A small CTC image transcriber, trained from scratch.
Model: 1.58M parameters, 32-pixel images, arch convnext, norm layernorm, activation quick_gelu, patch size [2, 2], depths [6, 6], widths [64, 128].
Training: normuon at rate 0.0043, 11500 steps.
Rows from block 9 of a small CTC image transcriber, named by matrix and row number. Rows with one number belong to one neuron. Each number is 500 + 50 x the weight over its row's rms, rounded and kept within 0 to 999. All counts start at 0. Numbers have three digits each.
Before each neuron's rows are labels from the 100 images, of 14848, where the neuron reaches its highest value: "place" is the part of the image that holds the peak; "top examples" is what is common among them. Only what is clearly more common there than usual is listed. The data: seven-segment displays showing three digits.
# fc1: MLP up (model.blocks.9.mlp.fc1.weight, 768x128), inputs 64-127
# fc2: MLP down (model.blocks.9.mlp.fc2.weight, 128x768, transposed), outputs 64-127

place: top centre; top left
top examples: the digit 4; third digit: 4
fc1.401:532450401542538406544599516457438454559545566415473517450505610412560436560439480494493396544490414518619489505525534592521463554529494490450478448501463513456515605554551553513515443557542474
fc2.401:464567451420560501505460434517555539459503467560490416459492606569449521435534421468542453462529518513494467397478506542494432410581453425459535499464420442418490516539471541542548583500492442

place: top left
top examples: second digit: 5
fc1.193:585567475423568502476598448499526517566461498525501525458492485459451457494502561557411629524509547526487502489548487486539512405440518444473446451384491501410520484532496463511473523587531677
fc2.193:532561441604481584552532448518400347479493492503468394528392487426523521581498428476432472483509484436469456480430525409477452609547536554518521473510463474524485453461483432487534564392474453

place: bottom right
top examples: third digit: 9; second digit: 2; third digit: 5; third digit: 3
fc1.740:512450531490531565463487594415469474484526461538521495496439501504550484538478533473491373456500519434480481582520493489440553561472443473464435497481546562538584418481428485512506571483369498
fc2.740:477544503507546484500477498566522485452468497499541485577532473537402455483595469513515492549543471455549464457494486511557548434447524452343494497595529522457487497535533500378646500464493384

place: bottom left
top examples: decimal point; the digit 6; first digit: 6; third digit: 4
fc1.490:509435553528533486504587548514616469550516471517407484537514513531530482519484483523520512511517367516526523542602487503506440569436531433546547467439496560484617453421470464500410443485513487
fc2.490:475446614453531544452573508472514585545476485540625539548486572532579388540588481508527483473641462498493512450423455458507448446551441469493537513494500539460558497588487422478557457453424576

place: centre; bottom centre
top examples: the digit 5; third digit: 5
fc1.721:527491468546449487473563478447477507429543500435525616517535572480556491524431483496585586428548486447476500461521504439584495546496518506575431488525465542512553468449463579455528498501593468
fc2.721:433471553459558556543542527419435584394484617509485428533499482485427538498514571484494462432552422459584473436548418539625514484563513476450541499418518504494527518594404524529453448421529494

place: top centre
top examples: the digit 0; third digit: 0; third digit: 7; second digit: 2
fc1.94:509490514509441454471548514526503526494505415390486533507603511561626407592497543485487480496436513522581431439494511558482498540465486548490523509455587483422493399467474456410593443564528578
fc2.94:524572584535496597472559520481513506518468528594588473460400401527459475480575486527366452496385569558546486494475499543571514520470490519512411497455505446397499506463470552573491463475510430

place: top right
top examples: the digit 9; third digit: 9
fc1.403:475523544465530440433561466464568512552528547551581525477505561451419433503496617506555510423529449541566513540444440540591444573530409510500510524513424537514465485473479543446421497504551598
fc2.403:499497586441552521525644527468491501416499510527461471542531531481500501443478503523527518561414444476470568443513531466528459564479477483474482493510523544503501478562556537507511501537618523

place: bottom centre; bottom left
top examples: decimal point
fc1.436:522520450424507483587456548497469489517448494469436509447578536562459533444491483399520640501487506491505601478337505433477502533521530501522542551544460525468528477528557546512572556451539418
fc2.436:595565359530499480542468477530536525432495492375556468466555557509503510559432500465470492490490480543563511457520451519466533522522549434448548589479523423527495425505487459479481460528491541

place: middle right; bottom centre
top examples: the digit 2; third digit: 2
fc1.560:540456473554482495552489530460483564557532557482615402476510475503543596524562408532566557501464507435476501535470415615497524454543466562542520602524537527480440463469434443454481454465538446
fc2.560:510520437491461476545510514440478496494483553488468573563436552609485529525547465521479521452584531611479345476469545474533487495481518509539493579495425539505450530494457508503430465573505511

place: middle right
top examples: the digit 0; third digit: 0
fc1.229:560396541564536547432444526422543505511447523557471561537515375484520566446472507482563493491557593534556531463459517512438507418525472485484480436478455500527368519472494445538540494553573586
fc2.229:545364514438496458518506481508553449458503513551510452505489552512520483517468604447465519438509461469550469631525528463491524491542475470417485425551493536478499548596443503537444511460489382

place: middle left
top examples: the digit 9; second digit: 9
fc1.289:519435408431464509473484495507459532521550534515426524545551488469515576448582468531556584546479431407550481542459566484492560462607488512531503481513540570445498451524513441510426550446476472
fc2.289:438476493483517567521581464544425413538486574490482464530568436556424554494478549477547517530464478504472448550367448456462527570521519535490460563508480474579501539394382448565409509573569451

place: middle right; top right
top examples: the digit 6; third digit: 6; second digit: 1
fc1.349:503460445520437495398488492545464527480530518479490481584456486502526483544506482495484553562488455493540525504491544454535581472548470580441503447460514524503484467538481480535529544403432572
fc2.349:467482473539462548517501512535474452462581363491565469563490437502502506501508521534563465481440556550455546507579497542439506453528488469470413604465324561486532572437572506535476485530460571

place: bottom centre
top examples: third digit: 4
fc1.531:463514485428558538500520536529513529570485557490567548467477551537413535567511409469454513582403495454588528585459432489471521466468606513359528519498468473488529513549507496533570556479497423
fc2.531:446517558523444462497517423525521469470579480507538553449534603528561511495530491509515555504435473442449567441618494439546537427539590469501560434515567538485501472439452484464524604497534561

place: bottom centre; bottom left
top examples: decimal point; the digit 0; third digit: 0
fc1.529:537434504447510451504514565577514520466492458382427599421570530506536478546565516472458524511498442627536516423385488497469495483497442515577490489506499471489529403481433582454551489505535525
fc2.529:546586457517496519514529449524602474385576477541444458435461575548486439502514406386420408527483482499591497444535486505506544521534547583495473505425535449540538511433483445634515370564524477

place: top left
top examples: the digit 2; first digit: 2; second digit: 2; second digit: 9
fc1.282:624499469562479534503539460504554517496591516466506551515486419536545487435438527529500553576517443503463472457529461474498460488526534605660462484527487501466461512462496478523593427518541517
fc2.282:487497492553459561424455530498517410473500519424393520438530539599476612492533619490383473519495527460509518461557539498464547513490428549465502486454430530514445508499506413464521559491431531

place: top right
top examples: the digit 6; third digit: 6
fc1.674:418556399519450555427396548493449494489516446486523570486503598458506559479527515540505468634505618498546537542524397477453454533575468504473540461471517575496549529502460468436472469463479541
fc2.674:492498504463544475467506450544600418523476488488521547506567432513517561506476540549414531497531549502471547509565532447479542472473519543513582523397487529396514481470546535511527495519479501

place: bottom right
top examples: the digit 5; third digit: 5; decimal point
fc1.98:504523521431468476499518496397508497565595460539531457468470462506567554466448509465510374581489492516411417475449505538579523537534457482461515504490507558484617496426540498525476504565464556
fc2.98:635469501452552448529517372517476484572517536438474576445508550580534529436495540497460536479535507521471365486575414478504514473529411603450469520488431493491530462428454510443470460411554483

place: bottom left; top right
top examples: the digit 4; third digit: 4
fc1.54:470580534501555525503519491456526455548475501530502538390551598502509560567448511456531507616439481388531560463580561496468391576454506521492556491473453510428459486576526482509525637501487486
fc2.54:403495542449458368462482472384423485554502454502535512428566479460505490505459429497465522541490474435560535472522533559525409485491522552463517493490484508567550506487592516551451537483505565

place: top right
top examples: the digit 6; third digit: 6
fc1.119:475569438418468429532416491478430519395529525518598530537427518535575532449510586584560562430582487551591467456476432455560564500506580522488497470561514484489474570540531432448450473444529506
fc2.119:517488453591575440416408528498532470505603529530533449447510503545578522478504501518535468545517477524455583447584452415550456490471432501429486409435539470486556521553515554523485451393551550

place: top left
top examples: second digit: 5; second digit: 6; first digit: 0; third digit: 4
fc1.710:519430485493429525512469546527464539496565506479470521530530475534519523518506436475552390586553472469555561444471452495517481420542580408482578433433557479492440445484457512506490490544387464
fc2.710:459485523477448511513551464558561525562504506519517497478417373502443623481556454447496515532474459403527485535523473564457457576541471378536415464519505362501525445537521457483474479493483463

place: bottom right
top examples: the digit 8; the digit 6; third digit: 8; third digit: 6
fc1.158:518479463359459505468477464549431610480450488601453500544479517539538477521447492436618502568498509458531530567436562462443515495501489515445462428414489533516440508573482444486540497589548553
fc2.158:483411606557363546438609460502439514531539564505470488599501465506482559457478544507469593507509572497575501588487534555481489452488511446476462537456448513482451530391576534545511488497509550

place: middle right
top examples: the digit 2; the digit 1; third digit: 2; second digit: 1
fc1.237:552549485582541427529635507464526518478601528417474450515446552509470540678508467494470494462437550477437493498449406456504432548611571561459494481509470505425449469510449416362495531551409608
fc2.237:588591459568522525514425488424545499449498530570546529542385401469414491489556429463404524531517506539565458497529484579477496527537498535545425453429531557535409535529582531441404522525427420

place: top centre; top right
top examples: the digit 6; third digit: 6
fc1.112:408547510498467466473521534518462504432534526529518522575706444455489550495549491578486505391515494491515536539459416494460454486495572451472499483466565538462511541501436411514487528498520602
fc2.112:505564519505497585434515502576487519490485511482360509335522418465526441508466537537475510503543497560572444491526432539510516564561477488506462508404578526468572497538459459551435411473483394

place: middle right
top examples: the digit 4; third digit: 4
fc1.394:455402424482602477549571465532518371516471501426498437390489528491595564442524418509562467521521514463572498429483559536575442515466516520468563425573504545502583554494509489535543507468523447
fc2.394:478477449486557455402525508514514399482472451491525451476606487527535480589532472514533525649529554452494438564490503361433507447386585578496529441494468486521452474559529548544513478536535455

place: bottom centre; middle left
top examples: decimal point; second digit: 8
fc1.144:471485450440427450509519612585489573515510529396566494399533536440500498544596501476455486483474504481475513540328462524444527527488503574478615588536504434452407493479421522497497477550564510
fc2.144:593598507485509464536457483490530529501482535438459386525511510473492478526358433568458472499401494392425496504504473563463439494455517398453437409518452494454513523471558553488505391544556518

place: middle right
top examples: the digit 0; third digit: 0
fc1.767:492419465510486540406491441478499476456376553433548506501497412511608461539504481490528547426524591546514498516554505584370492512536491473550555443510569517449484637496441478530475526479599550
fc2.767:548491574469611495482498518531421525492560510523538515565541484503579474581519519467422479443436451542532439601427486552464545557515439537429415543546445493490459508559525454572584505477451529

place: bottom right
top examples: decimal point
fc1.115:502496477464491464493506425521458499480510537523619494534588391471464503511411549648627416512504440399492550501495573451509501527512645471558420545540431512539524468443463463456504588515451543
fc2.115:634521423511578487485534509558466504616436525499483458485495475447482558407501554497422425425508484511536550494473627601465447425617513514563523425457455428518469524565515463509461542540537416

place: bottom centre; bottom left
top examples: the digit 4; second digit: 4
fc1.197:459557475463421534545499467453525515481423520516508448471603549541626512484467457480467492571429517489461457489486584534538506550471445601410593519477425444488417493487596505481513597502533550
fc2.197:549532550572447438498468580499469495505559562459436501485440526512486568521654465485519549476600518436408583499622462524497543514510580498459446604479444562493472467486461497627562586502542551

place: bottom right
top examples: the digit 5; third digit: 5; third digit: 9
fc1.703:516445443523554474571532484413538649426477479499464510492403575531527470473383457408482543450559539506416542502549513590549532582465443477547502447480517509556521419562455565512533527564442466
fc2.703:519441558534529440571429460635536502490499460488515526485459490589551498456482535500535506551554520501455520556472517559541491477527541525443493473488521464421489477482514547513502504546571453

place: bottom right
top examples: the digit 6; third digit: 6; dark on pale; third digit: 8
fc1.533:528435490478491435545564491488514490509502469491414602465518538526581523504424541438514492450561526422546508528477523508486465519459421477481506538504525546585487503462444512577549494571532511
fc2.533:503449490557536542358516523554449484459423494571542550484571477445524569519470500459544507496549443525506484499564528533502505426555524463599488559469520550602334575494502582449454576598413445

place: top right
top examples: the digit 6; the digit 5; third digit: 6; third digit: 5
fc1.600:440566485508519569511472495506430541490482480514531521518452531461483663425496589583498497537546525516532443497462491548529597469538472525505564532546410497551332527465493444474532432478430474
fc2.600:509541473522558564530517582462482454510547484496550515460527571495481526498552517528458531476527507600591483498472515634497514594475521485604421555512584653492455532525468569587466429507533426

place: middle right
top examples: the digit 1; third digit: 1; second digit: 0; second digit: 7
fc1.577:420556522489485487483541516513490535508464482597456498518495506510494429449471446601502505488497435425522556444480390533543421546479561465535514493514512506564476574460453488476604480524550523
fc2.577:539507418560452511415466551484447483613519477509525474473495534518542477531573463542473562493425540504411551531488474461489508421442521516506580565548549556567492419484460498481549554448493456

place: bottom right
top examples: the digit 9; third digit: 9; third digit: 5
fc1.167:449483488401460463628529511373521523497534503509339490422504446495552420504475512432519521550542566488500551503446572520556566494524502488482499498448555541462538477552523518471554460446376509
fc2.167:543495560454488492584468474533517490441427448496451543450468517487467524604508441523488491468468592473466368534566466520505482493419518448494482459492447433502558464548552488504404477465602500

place: bottom centre; bottom left
top examples: decimal point
fc1.617:438467489462541514504520403534518507528507535661541480474497470421540461519614449574567548564477517480447577444482453550597530569554487436405516524511522488619513492456508556535448477508557534
fc2.617:498434469469603468512513523473503490479445485526540505484582466527491488442547559488509443418479483504504478469402578521518459512459576497565406560458526411511482455455548522592524451423590506

place: top centre
top examples: decimal point; second digit: 2; first digit: 9; third digit: 9
fc1.645:533510413526441453491518582577528553496486381551498566565573497452456494554485534539666453544571497477513472524468428514549525547515494500516410488489429462450513465402596457443509554446525455
fc2.645:555559449495463516491501507582491514483358490451481434490427515429551540487568563484467538449461515507517512508555571505552451451489502524579481359446393468478474465559528497482487486484523469

place: middle right; bottom left
top examples: the digit 2; third digit: 2; first digit: 2
fc1.126:497492435448549505571581492489560595457465548526416548466554419542540461501460478500499489521435603525428516501454615467472473525545479546544560500485509496412483499569511532437549515457419535
fc2.126:520503519428621492684367570559513524448420473419471467532472491552522490509514483513475475462446607574496448566514539621452532466463544487493555547446441536466474475519504457527465439458506490

place: top right
top examples: the digit 7; third digit: 7; second digit: 5
fc1.337:481510445509543476500475471542510564500526538485476573539538457508527465541573538553483469587464613487486459547525502505498551484516503571523618522420438559568575538597509565500497467512507466
fc2.337:528522441566507511528403524550463492403516486410444416467557428503551485543465547565543524514487520508507495424530449453510481484402543459455535486503480573527609521537544465587458512534526500

place: bottom right; middle right
top examples: the digit 9; third digit: 9; third digit: 2
fc1.375:432462470537527386556595473475555424476438553394486542437444567481489538477540515484548507456524502567506442490537453584545509417419461530479539571510522500561504486419433470576398471466470523
fc2.375:563457476494494470509543495566543485550507460496534575478486430480399499451493497541547472532559499626448438505544491489532491475503439553500438446538474510456463572525413542450509521471550489

place: bottom centre; bottom left
top examples: third digit: 1
fc1.756:534555456504420502511504481443558444485484546442491522523698446486561504500514573443478496545418483536516460460549426538477489563476475545363530473469448515479477578487586452566493572505564542
fc2.756:461577541488510479512456591497498494530525501559432492456477555402568609487563502540569499532493500566496469485507431551544509575502456575610473432525505434433507557519477427629481529497586393

place: top right
top examples: the digit 5; third digit: 5; second digit: 7; third digit: 6
fc1.511:536456470470464479488574468562494554492543533511535457511532534411591547500484450563443499514537508461588437468524354472518390447511513516516489497503505480519468544440506561418464557441565505
fc2.511:511486565482432497426475558452569471511441425476492531464406400435476507490464484558528487472480489487466425564524454412540507608423444482490481498562527503417540447390438491495532504427556578

place: top right
top examples: the digit 4; third digit: 4
fc1.420:463445557496522521494475429448427481480501543439395496469497489463469507497508509503514535526451470440544430462524529514567544483582434527452446584620478525465494461462587526481473462512446589
fc2.420:545549476454410524543501532465545563532482525446521576540519557463446576564475513500568495496502465548590502610511491437411500568566637531532543572541425524497549487529462574499446494534415500

place: top right
top examples: the digit 7; third digit: 7; second digit: 6; second digit: 5
fc1.614:577429456459452534484434512559401554442571614466501558515472475536511521422527498524521524551500498532508484532521491499497494455566576567535454423514473544503501591436505512401527502581543509
fc2.614:432438464506504523535407395453531442457489533420471463508458454550479538431512593533512510474424540438487415448499525564452525472472498594472406636477525530538519517580520477557496572555498492

place: top right; middle right
top examples: the digit 0; third digit: 0
fc1.763:477434561592536486588480485487549517482441485474515450532481548474538414553482522501535498533488296444529473555510578532502481557474515542527393565472516602504498460509481464516435453405466442
fc2.763:495470523353431561403506467466639536480435382470486522526485537526509503388515519578514522505490395461516509552448514542421541477510536511420472618397495456487463506550470503502534485518394494

place: middle left
top examples: the digit 0; decimal point; second digit: 0; first digit: 6
fc1.72:477511475559539501556470545504474569434457457435499529506561550472476460495503428496467504494509460376597452562437520538445551565481577514456484497439426519533536438520461561474461576554462550
fc2.72:508460557535533518506495416549526538521482482493451476521482546470494432449515495536454546545541484490524432530419548522463409531507437408517390560461503504571428488535536544473475435462528578

place: top centre
top examples: the digit 4; third digit: 4; second digit: 4
fc1.160:480488496549544554533455569541477405468490584515439452499582479413546465526500498620605534546546481434518611473491459590470377507442571454420464528416505518424541511412510436586480519576470426
fc2.160:416499578439481464498547524570542480522474489586493544531539551521521384540540451584604567463594488501478474384523493498427352464512527520564482535516568472531558559523394527492547467547512585

place: top right
top examples: the digit 4; third digit: 4
fc1.284:528541491533474568531551495420553484574479530427504476450466459516538519564554576389542534467415453518519426487489524551441400447401509546417549506512371452475478447514485520560556607527552577
fc2.284:498515499555494486564494618486459604562554550482447569515411480508447485483463456492501605555483489439477471564559436516391553455578535474509515471499523588572455505437572620564459479518514429

place: bottom centre
top examples: decimal point; second digit: 4
fc1.283:550520455487532515485428635491507474547460527342367469447607537560464514496563530476536520418423438568571466475459507510502483469546603539578493490485428504554472539514495482410491538551425437
fc2.283:457558444505498484479501543600527515526559475564468499496496488482472445524514492338523347513491578535516511518432434534515424538486464493496471576444530472539574521417500461493484409472558456

place: middle right
top examples: the digit 0; third digit: 0
fc1.134:580369335557507497401529477479459537409393440504520497544505416496577469550471433538557519520496563545510529437531539549431511498520490469505539508502587514522506653409502476560458546552610563
fc2.134:559489641526562445470639480569501519473437483469505563553565436472452406511485478538529468411460445536456458577487540478464488568528511535483548470571525536522486525487496574532544538502456540

place: middle right
top examples: third digit: 0; third digit: 3
fc1.248:537468465484461501528470421483433448461506506510465521446463429539471568517585596498561562530496506443554501487513518498505481458466601519417474406523443509491510464551556473493522519533450517
fc2.248:457450451536594475587573537355559434551527590529413504498393505537549532422513511545437467499479461593525428507562465480561526550519426475405570478550505560510537502488508477544529545547414459

place: top centre
top examples: the digit 5; third digit: 5; the digit 2; second digit: 2
fc1.264:517433475484549500484511576467490528483477456505483518448526613538533420476461491547544523499463530492397486520520417376539577546440500546531510639510445556476534537562421573476489459472601490
fc2.264:418542459448450536608479553467459527427520531564426506524524481497515521525417372522487534509502539491539521504501473553515534614485426494536493451491465427415460452509521318488370542422486587

place: middle right
top examples: the digit 3; third digit: 3
fc1.91:568441458394488472492459415527561466538405478468557520528480501452517482453468510529562501478497484535551505622512522434451509446568442608504517442466551527562498478594477480410517542488440469
fc2.91:610570488492467437496487488429403450523540523454473542497573516496479525514596438503546613433427532537528477582466442503486462501462493474377544489564434479510520564484517554450508564472531472

place: middle right
top examples: the digit 4; third digit: 4
fc1.388:526539458579579509470535490469531510541534401462479527503474496453525489453466526511559494563444557457459478562481548578476583411386564505458544558562534505560455545480516454497582397482509596
fc2.388:454455423472500522452580439476493384535503543545491575443554579501447409500520558560570493540519478486485525540526511530483422502495451494449538512573421636484576520565538494477517532378469501

place: bottom centre
top examples: the digit 4; decimal point; third digit: 4
fc1.510:516517511469461465462444592505530511451483412546514558528547546529490622508550439468543423597556402465488440510517469448442490553561541549463471536495417565543493550402513513471520514529478549
fc2.510:521553497438540483516442495566526521471463467451546447469546511456497564399459557502507489520477621617495394546521584631559537428547503574527534463491499567458518468527507548472433460501534442

place: bottom right
top examples: the digit 5; third digit: 5
fc1.655:485457565602539498515433559446426515517536482426477540487501565523483516498498462490520603551535417503416517475465457525482434521573528531547431526517491462516404544549525501491495519499519569
fc2.655:487475518523489581606447501564555518492450574493522552512404503482478577554468389407492436493449550533558411456557510522519472431472494448432488500495414467609507502560591507420503390475563505

place: bottom right
top examples: decimal point; the digit 8; third digit: 8; third digit: 6
fc1.505:507432523437522459412580519451514546431437587539451464413411520562559448422520504484466469464505485484493546550451538531321543498520476477552476501475507497497440500546482545565468545446697478
fc2.505:485515468590423565525502475443569485489522599626499530542492428355484530455473423524474509495410577500377509558481510503518528528471483415517458433487542500537431503509487475538517494562480569

place: bottom centre; bottom left
top examples: decimal point
fc1.602:397583310547486460534478476436425491513542607599517518452526507432566505487523451555512538584442475522531480508533477494513514501509539548417492523523447456453601492477509499488400526544481508
fc2.602:517539448485496540540440535580532540480372544509503482604487535494476458476469481475523567522481510485542410456538537553492527459520511493565465506442479578492512458477441498494460397515378484

place: bottom right
top examples: the digit 6; third digit: 6
fc1.253:455452512450449495509456506517504479505550454379439479492481465557469569452586516580505430505555544509560515456567486492584481409434544560486460405540446492529556532401462615436575484490420419
fc2.253:388522505493488444592498470492573593530470533505545466432562525448579505413555408490496560438491492422620457413445497432412514517474463533500523409540386589532400481533536482592540508485482539

place: middle right
top examples: the digit 0; third digit: 0
fc1.135:543388555487456512547519515497507506513484461435458498472530515494521472495425488475482410621479457610516481483427489527405453499487622542538419452426523499555492405532519453608532453499408527
fc2.135:466494523447539568515565466484534487504572548539511470476494402470448479486518568477467471484520497562540581618500404530523567522526567523516414455525471466484434439490512495507445451586476592

place: top centre
top examples: the digit 5; the digit 6; second digit: 5; third digit: 6
fc1.274:452433558468439466468480505453507538490582416542591581501626507452534591587537564573502457522562525454541533457513382551488461437502531462494519566451495604527475516435427407472547458445522474
fc2.274:503522463551531596481496541496505495504475456507396540484437394476535592536537438550437537453531570521508513576597527510427555558466540431521455443470489524469517605460495607502503485485513434

place: top centre; centre
top examples: the digit 1; third digit: 1; the digit 4; second digit: 4
fc1.177:487532492492541558527533494493484490516385405482442510502680502471535558503525495472529343435594484430603496495442456549498423519569515471517414501489535519462488508423535526477549423480514496
fc2.177:483503600428492545452472473559416519493465423559470489444497496428565490550511516541512441511402469552556548512546583510460444507542498464588472432492515527329578515527565498468489448485498498

place: bottom right
top examples: the digit 0; third digit: 0
fc1.32:505429567538510511514479486475555597555472472539446500457508555433543508462477558503506564529493314530517444527483479521529559590537562475456493596512528516501480490491494594507425456479496510
fc2.32:551534512372530521448467501470663537496449397478401479525467569518526529433536512586537451442440466513529454578492506510434498475477462482443544517453519483505463503619415512449581428468387511

place: bottom centre; bottom left
top examples: decimal point; the digit 2; second digit: 2; third digit: 2
fc1.603:543510422454491388420453614540534526529436483356412508423560548542488543561532455447453537504448505467604566484435517516489508492509560520461505495589490500458503424537426595497520584504512476
fc2.603:626573482479509490594429503546628501461516500490437500460443522542472506501437396448556446523525485529546513388475477532412496457497502496512459417466487520537492500513429529606518399521432484

place: top centre
top examples: the digit 9; third digit: 9; second digit: 1; second digit: 9
fc1.543:509484377485560523523514507464457408496524607464459429463497565477517593529510505494543414529452524451491525572490515554500431433480634521526440535494514503482511500523600600509480477496430447
fc2.543:491474500429463568596509471539454512493480405480441505500507537480470448493494455508525544531547475552555535537575459475398465594520405432473513548500422482516602495443425514527483529531503504